A small image classifier, trained from scratch: batches of 128.
Rows from block 3 of a small image classifier, named by matrix and row number. Rows with one number within an expert belong to one neuron, the router's apart. Each number is 128 + 32 x the weight over its row's rms, rounded and kept within 0 to 255. All counts start at 0. After the name is the row's rms in percent of the matrix's.
Before each expert's rows are labels from the 100 images, of 14976, where the router gives the expert most weight on average: "responds to" is what is common among them. Only what is clearly more common there than usual is listed. The data: made-up road signs on poles. In brackets: how many of the 100, against the usual share in percent.
# router: router (model.blocks.3.mlp.router.weight, 16x256), inputs 0-85
# up: expert up (model.blocks.3.mlp.up, 16x64x256), inputs 0-85
# down: expert down (model.blocks.3.mlp.down, 16x256x64, transposed), outputs 0-85

# expert 9
responds to: struck through (36 vs 14.9); grey face (25 vs 8.2)
router.9 104 [ 96 142 113 159 116 146  83 112 147 107 127 126  56 149 133 135 144 100 128  70 157 184 140 118 147 144  95 106 142 203 106 149 110  69 176 131  95 138 154  78 183  84  82 149 119 114  94 109 146  96  94 120 145 104 109 120 177  97  96 172 165 106 112 112 111 195 147 162 178 118 107  55 172 135 124 100 140 101 107 149  77 139 172 125 102  88]
up.0 089 [ 59 135 157 165 171 181 152 120 154 108 160 108 116 105 146  58 151 148 136 151 177 162 153 161 122 120 133 140  94 135 146  86 151 125 135 128 116 155 112  92 118  88  45 128  69 124 203 122 118 114 120  88  95 136 155 113 113 143 121  75 216 144  83 130  97 154 101  69 163 121 148 127 167 113 128  88 157 108 105 130 136 126 120 128 138 219]
down.0 098 [133 157 151  62 109 115 107 149 206 119 123  98  99 166 205 163 122 157 135  87 118 130 120 201 225  63  99 120 164 138 142 202 122  99 126 186  93 117 154 143 156 101 139 141 128 122 150 119 134 154 170 158 140  51 156 149 132  89 129 135  78 196 134 143 157  97 164 197 102 150 129  82 116 105 180 158 140  92 187  60 166 137 132 155 118  70]
up.1 118 [ 52 106 187 161 161 190 154 136 148  78 220 101 118 127 136 143  72 131 105 116 183 121 102 130 163 176 107 120 126 112 144  44  96 153 108 167 107 190 139 121  99  98  75 110  84 144 208 140  77  70 127 104  91 127 140 108 106 122 153  95 131 118 111 140  98 132 140 124 160 229 117 161 151 161 134  85 148 114 109 145 148 148 103 116  94 114]
down.1 103 [130 142 172  72  96 137 107 167 144 129 108 132  96 124 156  96 162 132 160 127 108 122 157 150 148 103  86 150 151 103 162 180 125 140 153 157 149 128 137 132 150 131 106 157 125  91 161  91 150 188 156 150 134 108 165 136 131 107  48 116 103 190 173 217 201 119 197 128 118 122  93  99 125 126 164 131 128 131 141 120 173 168  63 188 147 132]
up.2 033 [138 147  87 100 111 133 166 151 148 142 127 113 177 129 175  67 120 102 134 180 118  64 105 177 147  93 166 122 147  92 116 140  92 172 122 130  99 130 109 157  71  99 202  52 153 157 138 111 162 168 118  93 119 174 127 141  84 120 184  72 117 143  95  74 170  65 128 133  93 160 130 198 137 146 138 151  99 133 159 109 162 110 140 194 133 198]
down.2 090 [132 170 130  98 200 157 125 190 168  90 176 130  88 194 150 102 138 128 129  92 179 149 112 151 130  99 147 134 139  82 161 166 158 130 122 148  57 116 125 151  59 200 126 143 151  61 179 128 125 135 137 140 145 139 115 158 106 143  95  69 102 201 135 152 106  96 158 128 137 133 104 144  93 140 133 167 152 168 131  85 155 172 134 150 102 165]
up.3 103 [ 86 120 175 158 178 155 131 148 165 123 176  75 118 130 110 141  91  69 136 107 170 127 107 140 182 163 133 126 131 130 102  84  87 119 147 166 132 133 155 116  81 101  63 100  87 156 182 144  98  50 102 135  58 120 139  80  83 147  99 144 158 116 108 165 130 123 126 123 189 132 109 129 190 154 113 128 103 119 124 153 154 153  89  89 120 108]
down.3 093 [ 94 139 141 104 110 127 116 105 111 171 115 118 134  96 116 147 141 148 159  82 103  83 155 106 117 130  70 146 138 115 125 139 113 153 158  96 189 114 174 141  89 137 146 145 127 112 134 135 138 145 128 121  85 103 123 129 160 161  84 146 110 151 143 148 118 131 212  90 125 134 109 149  93 125 132 112 116 147 151 144 171 148 116 165 204 142]
up.4 108 [100  87 145 149 161 110 147 155 136 107 222  85 145 145 100 133 114 139 138  97 169 130 138 158 164 126 107 118 100  46 141 103  97 171 132 144 158 159 163 125 161  76 125 138  72 134 124 150  87 123 118  66  85 143 136 163  83 150 104 105 146 231  91 164 122  84  98  92 140 147 186 165 154 172 136 117 146  92 126 151 138 113 156 132 135 118]
down.4 108 [ 80 123 112  63 182  92  69 184 151  81 117 164 107 163 125 129 109  95 139 165  98 124 126 155 180  90  99 144 125 123 142 149 171  98  93 142 162 129 152 134  97 157 121  63 132 104 132 111 104 162 142  88 172  72 107 122 132 157  89 125 126 190 114 134 210 123 171 123 108  90 130  84 113 133 159 153 127 121  99 108 143 132 124 149 137 146]
up.5 071 [123  74 180 144 186 168 172 141 147 118 176 133 167 129 110 125  90  33 107 150 137 131 123 134 176 150 159 120  78  77 155 119 161 157 141 145 137 156 153 144  18  66  80 115 124 148 162 166  72 131 146 139  41 138 167 107 108 104 115  65 113  95 100 190 115 112 132 100 129 112  99 151 146 129 122 110  99 147 146 145 158 164  68 124 125 121]
down.5 085 [100  74 145  97 134 167 107  94 190 122 154 120  69 168 156  81 149 141 174 122 139 107 113 106 142 126  78 151 110 105 158 128 112 102 129 171  88 115 141 147  63 125 124 112 164  94 148 100  97 157 151 146 145 155 111 165 127 172 125  94 102 143  83 161  64  99 159 152 125 137  87 177 109 140 173 140  95 153 152 150 158 119  90 185 152 124]
up.6 079 [123 140  59 103 113 107 175 191 120 117 131 131 153 120  91 116 112 108 144 143 124  39  66 134 162  33 122 117  99 147 182 139 102 128 150 100 135 103 170 114  69 128 114  54 127 104 126 130 154 159 149 121 129 140 135 175  63 145 174 116 195 201  83 116  82 137  96 136 115 127 167 169 116 126 152 157 101 133 130 177 161 123 129 125  93 137]
down.6 089 [ 90 152 127  95 158 112 107 183 155 132 174 119 146 115 101  97  88 150 122 101 160 117 127 157 166  80 121 128 138 134 115 168 153 156 132  96 120 170 148 135 127 212 117 176 147  65 154 134 161 119  91 151 135 140  93 141 149 107 142  60 105 239 105 119 141  95 159 129 148  95 120 134 137 132 121 193 130  99 106 105 119 193 131 120 130 126]
up.7 093 [ 75  98  77 144 139  22 149 137  93 120 160 153 159 111 128 161 164 158 118 125 164 166 136 171 160  42 156  92 132 152 191 132  96 150  84 122 135 153 110 123  89 127 125 104  79  95 124 168 199 142 179 149 151 189 145 124 113 141 129  91 161 208 153  90 105 129 110 107 122 142 128 133 129 130 175 159 116 118  66  95 138 152 136 109 149 171]
down.7 094 [128 155 218 131 116 152 164 180 207  88 134 110  73 105 192  97 138 179 127 144 177 217 118 181 177 140 133 147 139  98  81 119 107 111 126 165  85 119 123 146 158 118 115  81 183 107 180 110  97 103 127 102 120 118 155 146 120 111 141  91  90 180 149 129 129 132 174 108  57 113 120 129 153 128 125 137 197  98  99  70 136 130 118 108  69 126]
up.8 076 [136 135 154 128 116 150 184 126 144 136 137  79 150 150 208  95 122  34  97 140 171 127 115 144  67 137 123 128 166 118 122  95 126 167  56 148 163 146 103  99  56  82 144 132 125  68 156 135 142 163 158  98 127 164 141  88 106 122 127 128 152 133 122 146 131 143 107  69 100 150  94 138 166 193 125 104 131 200  77 193  99 145  99  74  85 197]
down.8 088 [ 64  83  81 112 162 122 160 179 124 147  85 142 135 132 100  95  71  97 136 159 147  77 137  92 123 101  95 160 143 145 142 106  98 162 158 125  93  51 154 146  97 146 122 147 122 118 169 100 123  91 120 162 161 167 105 190  93 135 131 119  82 211 104 124 150 134 140  92 113 114 148 200 127 134 137 134  74 125 103  88 107 178 123 185 136 165]

# expert 4
responds to: triangle sign (55 vs 20.1)
router.4 106 [122 122  88 170  92 147 118 105 128 143  54 147 139 157 193 118 174 151 150  66 105 108 119 166 119 192  98 147 169 203 119 130 110  67 112  59 103 107 129 112 117 144 146  90 161 145 146 166 172 160 121 145 114 120 138  82  72 130 101 116 177 122 151  65 162 106 124 108 144 164  97  93 102 116 115 120 110 146  88 150 167  86 138 142 118 149]
up.0 093 [105 121 124 113 129  75 162 180  76  72 158 133 157 167 135 108  91  50 138 150 124  92 131 117  63  41 132 132 124 103 159  76 159 150 119 131 119 132  92 131 106  75  80 112  58  74 146 106 137 169 142  91 125 137 175 117 176 125 135 105 130 198 162 107  93 110 148 157  95 110 138 157 172 125  98 126 136 171 166 124 141 169  74 101 139 107]
down.0 089 [136 127 166 108  90 145 117 131  34 158  73 155 134 122 125  76 147  91 128 175  79 163 173 114 161 123  45 125 159 178 166 130 128 167 173 114  81 112 115 104 154 114 150 108 151 135 159 108  90  95 131 135 198 135 112 115 196  76 114 103 154 149 124 165  57 170 132  89 193 173 134  74 132  82 154 142 144 123 167 126  90 107  88  99 133 131]
up.1 127 [179 151 154 133 131 102 131 134 133 132 130 101 159 161 157 149 155 106 136 176 134 124 127 106 147 147 152 114 116 113  87  84 106 112 124 118 164 105 153 118 105 148 142 110 142 161 172 164 148 104 138 126 143 117 127 133 158 152  76  99 112 124 107 101 135  70  89 105 122 105 124  79  55 150 151 111  76 130 105 139 132 152 142 128 150 124]
down.1 112 [209  99 181 138 108 123 120 118  58 147 140 116  76 131  93 132 216  99 124 153 135 136 126 110 149 148 136 128 122 120 105 140  87 166 164 166 132 161 158 114 119  72  76 119 174 148 149  93 106  64 104 140 127  78  96 108 171  66  96 117  46 148 111 129 132 167 167 170 188 124 119 134  96 130 120 180  81 116 149 147 147  90 129 103 168 139]
up.2 124 [ 92 116 126 175 104 187 128 133 166  82 160  98 101 175 150 102 110 113 153 137 145  82 133  98 122 119  50  96 125 134 157  91  98 106 127 141  90 122 149  89 101  79 115 137  85 139 126 161 131 148 146  69 117 143 176 118 109 123  98 133 140 102 120 127 114 135 161 132 135 121 102 124  91 113  79 141 179  87  86 169 122 120 119 149 111 137]
down.2 111 [115 205 194  86 104 109 123 106  87  54 125 167 134 132 141  99 123  82 130 167 148 125 145 106  73  61  62  88 159 124 105 103 125 119  81 149 149 172 136 116  76 120  73 144  74 126 130  93 149  87 131 103 158 131 110 129 160 123 130  99 105 168  95 170 135 122 170 136 155 126 145 144  65 119 151 114  98  66 120 159  88 142 144 140  66  84]
up.3 105 [ 94 101  88 147 186 143 160 103 115  98 188 122  90 126 109 140 124 143 135  91 159 121  89  97  92 150 131 140 117  78 135 130 133 106 112 168 135 152 210  82 172 114  59 126  93 128 106  52 123 119  99 107 121 129 117 166 205 179 142 158 109 104 151 128  75 109 118 144 147 137 178 193  57  82 141  73 133 167 125 129  98 152 111 179 130  50]
down.3 097 [178  92 105  92  80 158  89 171 168 161  96 127 133 109  97 138 129 150 104 189  89 151 110  76 148 107  81 167 152 146  56 118 154 111 145  97 144 129 173 166  82 132 186  53 106 125 183 120 130  98 153 156 181 162 164  84 181 140 131  87 103 159 102 169 110 118 154 122  72 145  71 134 127  91 105 164 147 121 166 178  87  99 110 106 102 185]
up.4 087 [119 146  96 151 134 126  82 144 198 117 186 166 140 137 104 147 112 114 143 204 188  69 130 119  94 136 107 112 108 127 150  56 177  65 118 176 145 138  84  73  56  86 139 134 121 127 101 115 117 169 130 106  76 160 160 116  97 159 124 104 139 138 153 139 109 117 149 141 127  62 106 145 136  90 107 149 157 115 102 137 123 148 105 139  69 187]
down.4 087 [100 152 142 136  98 131 137 100 122 102  83 168 138 106  77 144 125 135 137 110  43 152 140 151 147  97 100 139 157 146 136 109 114 100 158 129 140 111  87 162  70  49 101 135 133 102 154 126 148 138 122 104 179 107 191 141 160  89 155 117 144 165 158 206  54 174 113 123 152  82  81 155 102 139 104 127 110 113  53 158 147 141  91 124 151 110]
up.5 112 [ 81 119  94 134 117 127 155  96 146 138 163 106 125 160 124 113 136 127 139 121 156 136 159 188 101 137 119 121 149 103 150 102 104 154 129 161 126 110  83 109  79  67  97 162 153 116 129 129 142 131 120 109  74 105 150 134  71 163  95 142 147 114 138 142 104 176 155 146 117  54 206 151 181 199 116 114 133 179 121 179 164 166  67 151 122 197]
down.5 102 [138 150 176 166 127 129  91 113 136  94 111 199 148 170 176 157 210 134 102 193 146  92 137 103  92 147 184 118 109 155 128  72  98  95  82 137 126 110 140  80 120 141 113 138 122  90 134 100 167 125 188 125 129 162 118  93 107 129 109  85 136 141  85 128 148 114 123 113 131 121 164  78  84 155 117  98 146 108  79 159 124 151 109 108  64 178]
up.6 095 [107 136 160 110 123 200 127 102 141 110 105 111  98 158  91 139 118  66 116 132 118 155 122  90  90 147 133 191 161 137 132 132 121 136 164 131 147  59 163 117 226 126 110 168 162 171 135 104  73  70 123 154 129 114 136 161 120 103 151 175 107  50 153 141 127 174 144 122 118  87 172 125 111 138 112  76  78 135 151 101 109 131 133 175 144 164]
down.6 114 [161 129 152 130  93 171 120 151 132 130 131  87  95 149 155 137 137 118 104 140 158 169 122  78 108 169  56 128 130 142  49  91 133 138 138 115 141 102 116 126  81 148 159 106 153 115 176  80 121  87 100 145 152 135  96 105 123 115 122  96 135 134 106 168 131 147 111 162 159  92  89 124 124  54  85 127 102 153 104 166 167 115 104 149  70 181]
up.7 108 [121 103  93 162 145 117 104 169 113 133  98 177  88  88 184 135 122 133 136 103 119 107 132 124 127 156 143 169 145  93 122 163 124  53 123 148 183 129 157 152 193 134 148 159 134  46 174  61 160 134 107 126 150  77  79 139 128 167 119 175 158  96 115 136 145  84 124 130 145 166 109 109 102 115  94 123 190 106  57 127 120 129 123 171 111  99]
down.7 110 [102 139 178 137 121 128  75 155 140 156 106  90 134 131 151 186  91 122  81  87  98 142 135 142 195 156 108 117 169 100  68 188 140 119 124  71 110  93 129 150  99 176 174 137 143 111 125 112 138 102 162 119 160 140  89 159 149 119 169 135 151 108 152 116 171 180 122 120  80 155  77 131 169 134 117 121 161 140 179 122 106 106 202 139  89 163]
up.8 128 [ 83 123 121 146  92 197 130 113 161 111 129 159 107 137 143  99 155  78 162 121 166 186 179 104  70 167  67 140 154 174 138 106 124  98 102 110 154 157 161  69  83  37  86 119  99 159 147  81 118 151 143 104 142 160 187 136 136 137  91 142 120 118 132 124  88 203 119 108 121 112 135 176 122  56 134  75 129 116  92 124  94 154 100 198 117 125]
down.8 121 [ 88 123 170 129 107 106 159 126 159 157  60  96 147 119 120  73 124 108 134  97 177 159  84  66 120 102 141 116  78 156  89 115  66 140 110 132 109 111 124 164  71 129 120 123  91 152  87 158 187 113 170 141 158 212 130 112 110 128 124  93 131 140  77 137 147 160 142 146 149 126 129 163 143 138 197  78 183 106 110 120 134 109 212 145  94 155]

# expert 14
responds to: triangle sign (68 vs 20.1); grey rim (27 vs 8.3)
router.14 084 [156 166 102 164 119  89 108 192  64  89  96  80 152  96 154 181 160 106 154 115 101 145 134 147 151 159 170 172 104 124 118 150 117 101 161  59  52 122 111 123 180 151 186 128 129 125 139 115 158 115 122 113 151 153  97 101 102 109 123 129 174 170 132 129 127  97 123 108 210  68 104 107 136 106 116 164 126 138 102 129 147  72 142 149 191 180]
up.0 058 [123 124 190 107 179 141 147  91 162 102 152 147 116 158 131 170  75 120 132  98 136  95 110 156 141 108 103  62 121  97 132  59 120 180 160 159 142 118 146 107  97  71  90 140 125 144  94  76 102  87 163 103  83 137  61  74 113  88 134 134 118  70  94 152  96 135 126 133 146 148  82 130  49 161 152 108 116  89 151 157 135 117 113 135 106 114]
down.0 104 [102 146  96 173 119  81 128 117 149 132  90  99 161  80 109 140 151 140 148  96 139  99 115 123 159  69  67  96  80 141  98 172  93 181 123 162  90 155 156 154  50  55 131 124 165 150 107 134 139 117 113 136  98 164  75 114 116 209  92 185 103 100  91 141 117 108 139 117  86 154 123 132 138 116 166 127  98 114 166 142  75  95 129 103 146  88]
up.1 099 [140 139 110 128 125 110 110 121 152  85 104 152 141 122 124 147  53 121 143 117 159  63 139 108 157  97 115 100  98 148 167 113 122 126 125 150 122 126 154  62  61 165 148  94 118 163  70 143 157 167 113 123 155 135  94 179 120 149 103 110 186  63  95 129  43  93 110 159 153 118 164 204 106 131 196 100 104 152 201 170  85 135 122 133 120  71]
down.1 103 [100 143  50 141 140 181 150  63 187 108 120 122 175 152  34 114 156 145 166 119 139 158 151 106 137 132 120  66 123 174  81  84 125 140 156 148 103  91  89 131 121 159 144 163 189 150  97 151 107  82  86 140  94 130 156  84 169 139  94 164 174  95 114 140  81 116 168  80  96  87 172  99  91 120 113 110 144 100 177 140  99 165 132 108  94 102]
up.2 085 [165 154 109 111 146 144  86 104 151 149 120 119 104  93 129 113 105  66 148 118 143 159 189 154 119 100 135 169 130 164 157 168 107  90 122 169 164 129 113 168  62  96  96 154 159 132 134  98 123 148 140 109 154 135 135 111 150  63 116 132 111 118  73 145 119 148 141 200  98 133 125  99 127  88  88 100 133 142 163 163 143  97  66 108 163 137]
down.2 100 [103 154  79 182 130  86  66  92  78 117  94 129 125  73 145 163 142 168 146 132 104 102 120 126 172  44  79  47 122 171  97 162  66 153 166 137 108 144 179 125  53 114  96 106 142 141 100 106 128 109  97 157 111 128  72 135 119 196  94 160 130  62  77 139 122 126 149 108 110 135 160 124 136  99 153 167 112  82 141 167  75  89 146 100 134  90]
up.3 124 [163  89  67 110 142 151 113 154 138 134 111  82 142 115 159 158 166  77 129 102 160 149 119 102 165 171 140 199 121 121 133 145 111 114 168 157 131 106 167 210 153 174 164 140 170 132 134 168 181 122 130 118 127 114 132 122 126 187 155 148 184  87 108  58 146 148 122 136 111  48 106 101 140 157 122 134 153 122 112 102 164 100 173 172 121 183]
down.3 110 [160 111 176 101 119 144 161 145 101  80 159 185 165 126 122 124 115  90 121 120  87 177 123 130 118 143 182 119 113 158 156  94 228  89  99 112 155 151 120  90 190 183 104 122 102 130 110 140 138 148 117 129 172 175 156 121 148  81 161  51 107 174 161 145 103 152 112 145 143 135 135 144 133 110 171 127 100 112  93  77 195 126 128 116 196 172]
up.4 130 [133 136 131  79 139 159 104 129 168 160  97 106 125  97 122 110 109 125 118 101  77 127 184  97  75 113  95 119 138 128  97 168 109 112 203 158 114  67 134  97  99 148 117 132 157 151 126 120  71  83 103 125 150  76 105 140 173 121 128 131 134 108  90 156 164 195 130 194 131  54  85 125  96 106 114 130 130 138 172 189  84  81 137 133 187 103]
down.4 108 [141 130 126 152 143 120 134 134 106 113 101 124 111 112 157 201 173 136 162  72 135  90 106 128 156  88 107  82 109 157 126 157  84 134 122 138  98 136 161 130  38  99 140 115 142 149 147 113 134 142 153 140 115 152  54  87 131 177  50 206 139 116  80 130 142  77 130 138 140 125 102 144  84  88 185 128 135 125 162 138  65  58 105  73 166 115]
up.5 099 [107  75 101 138 162 130 135  97 143 102 165 115 107 120 134 124  68 119 106 129 154 104 139 196 152 136 147  93 108 151 129 127 112 146  95 158 193 127 148 101 112 151  98 112  88 157 111 143  99  86 120 180 117 104 110  83 122 109 119  96 137 114 106  87  83 145 129 121 123 219 123 124  92 118 156 168 136 120 169 166 104 126 141 148  71 141]
down.5 105 [104 159 129 183 143 111 115  87 137 141  98  83  85  92 137 151 135 183 155  96 114 113 110 119 184  72 109 101  83 124 114 199 115 111 131 188  63 142 154 119  93 108 161 123 165  73 133 133 171 133  97 137 146 112 103 125 117 140  65 177 143  79 116 131 161  99 131 113 133 119 128 123 155  93 140  93 177 140 145 196  93  87 112  87 175 107]
up.6 102 [ 91 125 165 136 120 161 128 123 187 136 162 156  19 160 124 123 123 144 116 149 147 118 123 103  80 168 112  68  85  85 100 121 148 138 139 230 164 186 168 106 104  97 107  64  93 170 133 153  87 123 147  58  78 120 105 139 134 146 154 100 107  71  92 172 114 127 101 160 156 116 123 140 135 196 155 114 113 149 173 128 111 171 145 157 125  71]
down.6 103 [129 165 147 157 152 106 103 123 126 123 104 134 135  98 135 112 126 155 160 101 101  92  98 145 169  41 131  79 102 154 104 170 111 167 158 154  82 170 137 161  27  99  91 102 157 120 133 136 158 120 106 156 108 135  80 127 144 167  77 180 141 139  49 146  95  84 140 113 107 169 123 122  91 112 164 105 118 115 169 128 106  69 125  85 126  89]
up.7 080 [138 132  93 110 190 183 131 162 129 100 125  91  94  87 160 178 133 147 123  92 170 124 125  83 116 143  99 134 109 154 105 133 155 141 170 193 104  76 133 149  80 151 153 100 121  62 159 101 130 112  89 113 143  82  50 136 118 182 141 100 188  69 126  92 127 144 110 170 135  37 129 129 135 172 154 106 110 101 129  97 127 120 161 164 126 185]
down.7 084 [120 130 137 224 136 178 120  90 116 121  90 157 140 102 129 148 160 122 114  84  90 158  93 143 141  78 110  62 112 202  99 113 132  93 135 134  98 157 139 121  88 157  92 128 141 151 118 129 113 106  92 131 123 136  87 110 155 158  71 130 150 107 126 124 119 123 116 141 145 211 145 114 128  44 167 154  79 123 138 129  64  96 143  90 224 124]
up.8 085 [114 133 124  96 120 144 144  95 147 119 123 127  99  87 181  58 128 145 119  61 139  56 118 111 122 140  58 134 104 157 190 175 115 148 138 134 146 160 184 129 142  67 103  83 120 161  99  93 112 171 119  91 126 142 114 178 108 162  86 164 130  68  78 159 113  83 147 225 129 121 198 159 116 122 207 148 158  84 173 118  75 111 112 180 142  98]
down.8 098 [131 161 100 183 154 130 149 121 110  70 124 141 118 168 118 121 150 137 146 161 171 137 130  97  98 102 158  73 110 159  77 118 154 134 136 132  72 147 137 142 126 187 116 105 142 169 106  97 146  83 178 128  93  78 126  41 169 130  86 121 104  88  90 178 117  98 125 156 181 152  94  68  76 156 134 134 147 144 246 105  71 144  80 105 117 129]

# expert 1
responds to: pentagon sign (53 vs 20.3)
router.1 083 [ 83 130  73 130 131 126 174 163  57  99  99 147 149 150  95 169 137 148 135  92 119 141 137 128 127  95 132 139 107  92 139 158 149  71 148  60  95 117 136 106 159 132 121 105 108 127 138  96 103  99 124 120 125 138 124 108  95 107 109  89 192 156 134 142 147 129 120 140 190  98 108 112 172 132  80 115 107 123 107 129 112 117 161 132 171 199]
up.0 112 [ 96 133 133 111 152  78 126 102  63 124 180 134 121 105 136  54 137 131 159 180 117 127 147 155 166  85  91  91 115 106 188  97 121 177  96 111 147 168 122 163 152  90  92 130  40 118 198  88 116 152  91 108 116 177  70 147 196 143 150 139 160 140 124 120 132 152  90 116  89 164 193 225 156 172 182 109 161 126  95  93 126  98 156 100 151 150]
down.0 095 [136 104 113 129 176 137 161  90 119 145 118 179 104  90 109 172 195 143 132 154  83 119 120 161 133 142 111 120 143 110 127 133 144 118 122 175 137 112  97  59 102  86 113 108 150 180 170 107  84 137 169 125 121 124 166 166 151  80  59 158 108 136 125 119 149 115  86  92 130  67 116 129 135  62  98 110  40 104 150  90  91 137 138 156 167 142]
up.1 125 [ 84 134 111  87 178 100 157 126 120 178 115  88 164 122 109 159 101 156 144 142  99 146  87  98 100 121 133 162 133 167 154 125  85 115 126 134 128  90 171 111 137 145 171 155 177 182  97 130 114  79 102 160 118  84 128  87 124  99 124 182 255  99  76 117 144 118 177  90 125 120 137  79  66 202  98 133 141 150 175  92 150 103 150  95 176 162]
down.1 107 [152 104 121 105 116 136  85  91  77 205  91 177  98 195 111 199 142 136 134 125 115 114 120  69 111 122 171 180 154 133 126 109 149 170 147  94 142 116 109 146 190  89 120 150 157 138 150 171 119 132 156 148 113 141 159 166 174 138  97 109 143  38 124 108 137 125 116 102 160 133 127 126  97 124 108  91 197 133 141  75  98  33 142 141 123 152]
up.2 059 [118 108 180 191 108 129 105 131 153 112  97 119 159 145 128 166  76  47 154 123  86 113 136 153 164 119 104  94 127 168 156 134 108 140 160 142 112 164 140 134  49 134 162 130 122 107 115 143 133 157 106 130 132 115 139  91 108  77 187 100 145  80  81 181 150 144 155 147 132 197  86 116 132  81 117 121 132 171 145 124  82 126  95  82 124  28]
down.2 092 [120 123 167 159 123 128 121  96 106 139  81 150  67 125  98 213 185 192 109  96 103 140 105 149 153  97 120  69 155 121 159 148 169  99 153 152 134 120 128  70 134  97 130 148 112 186 149 140  48 150 163 121 135 154 142 150 163 154  68 185 121 122 147 171 162 169 114 107 162 123  82 129 177  99  87  93 120 126 126  87  74  88 132 155 177 171]
up.3 122 [123 109 160  87 115  97 108 149  96 135 121 119  98 128 126 131  68 197 114 242  93 167 147 109 119 144 144 153 101  98 137  73 124 123 124 134 140 111  96 110 194 148 142  96  80 136 132 145 131  94 141 142 162 139 164 173 108 119 213 120 175 164 102 160 135  81 108  76 138 167 112  84  93 130  85 154 146 105 110 153 146 114 137 139  41 154]
down.3 113 [ 80 130 136 178 122 141  92  44 135 124 136 168  80 121 175 169 128 174 130  92 177 129 122 137 188 137 145 162  80 142 154 160 130 138 164 119 182 108 173 102  88 114 120 117 142 143 156 165  85 143 118 122 134 107 126 140 152  95 106 103  86  48  98 130 133 124 113 177 231  89  61 129 193 110 105 104 188 128 127 121 134  74  98  91 156 118]
up.4 126 [122 116 120 142 101 135 161 127 112 124 131 103 128  98  74 195  88 153  83  42 104 127 132 124 140 147 142 106 101  88  99 116 133  96 121 154  85 150 153 150 134 146 123  94 130 173 118 168 114 122 126 142  98 106 139 166 154 140 129  96 144  89 152 120 104 131 148 154 134 124 103 147 160 130 113 133  51 177 186 131 143 151  79 146 138  52]
down.4 110 [132 173  98 133  95 139 143 110  83  95 156 112 153 141  68  90 154 108 127 120 154 118 153  82  65 138 104  76 151 182 115 127  97 151 149 109 125 124 158 131 132 109 136 145 114 108 111  65 124 142 148 134 156 124 113 108 142  94 127 140  97 103 118 149 142 149 146 157  93 107 104 153 100 154 139 169 200  86  86 151  45 147 120  65 193  80]
up.5 092 [ 89 122 139 115  68 125 138 132 119 139  94 122  95 168 136 101  98 142 150  98  90  98 154 104 106 120 133 130 165 108  91  98  92 147  90  95 122 151 127  91 115 112  98 152  80  70 139 110 133 156 156 164 139 155 122 150  94  54 219 127 128 146  83 158 172 202 158  74 148 220 149 144 141 138 113 146 159 132  80 120 124 131 115 122 107 117]
down.5 090 [147 128 160 116 115  74 166  73 115 169  78 143 107 137 103 198 180 127 102 128  57 135 118 137 173  59 133  78 114 106 125 169 145 130 154 133 141  90 136  73  59 104 109 142 149 184 116 111  82 131 151  99 123 141 161 174 188 146  72 159 162 135 130 155 166 121 124 109 129  91  60 132 160 136 107 106  86 125 130 121  46 144 135 142 137 182]
up.6 118 [144 159 151 132 138 120  99  85 165 153  91 183  84 131  96 176  84 142 128 172  91 202 145  44 151 182  41 118 114 121 143 140 146 143 126 184 144 105 160 104  91 148 140  80 108 147  97 142 114 101 118 171 185 112 118 115 175  93 163 115 168 112 106 173 142 129 109 108 158 211  72  58 111 148 111 112 132  75 103  97  90  78 164  92  70 116]
down.6 104 [ 84 117 126 145 116 204 147 107 127 147 157 165  94 142 124 157 143 163 161  88 165 137  99 182 134 119 116 119 117 153 134 134 161 165 162 138 179 124 145 130 146 124 116 149 142 177 135 142  68 125 109  89  90 142 152 145 171 109 124  95  79  63  95  96 144 105 165 118 181  87 146 144 155 117 132 101 158 153 180 131 121 111 111 144 132 138]
up.7 124 [ 84 162 153 147 126 111 181 118 124 134 154 126 180 106 163  97 140 109 137 130 106  64 163 102 133 108 171 152  84 109 116 126 108 141  48 129 136 177 136 196 114 109 121 106 103 220 140 104 156 115 164 159 109 156 130  86 143  63 100 115  95 118 109  74 113 163 129 110 106 165 161 178  62  89 180 104 109 146 147 132 114 161  86 137 119 109]
down.7 095 [153 107 124 151 122 107 158 137 109 141 123 112 122 135 123 152 136  97 136 164 101 105 176  94  97  68 120 125 190 117 111 128 146 129 120 186  86 151 131 105 122 108 129 174  81 143 164  61 107 130 180  92 128 141 157 174 146 136 127 169 110 199  94 123 155 149 142  94 148 100 107 130 165 112 123 129  71  93 138 150  78 167 171 139 163  88]
up.8 084 [133 150  95  99  89 137  91 123 144 107 131 111 164 151 140 127  95  74 129 199 104 143 100 138 147 116  60 154 126 153 177 137 101 120 104 109 128 125 149 118 126  94 117 153 130  83 165  87  95 139 138 150 107 138 137 164 112 153 206 142 122  73 109 112 109 173 103  99 150 157 177 144 128 141 130 137 117 144 147 158 151 154 115 114  89 155]
down.8 099 [115 109 153 174 103 115 142  68 108 185 105 136  91 149 108 186 152 183  95 110  88 109 139 163 156 109 138  77 159 116 131 161 147 106 149 162 149 125 135  81 122 100 149 183 132 207 117 151 100 147 169 120 156 180 170 136 169 142  64 179 111 116 146 134 138 163 158 107 196 126 107  98 169  93  98  55 117 146 154  85  79  90 149 140 148 158]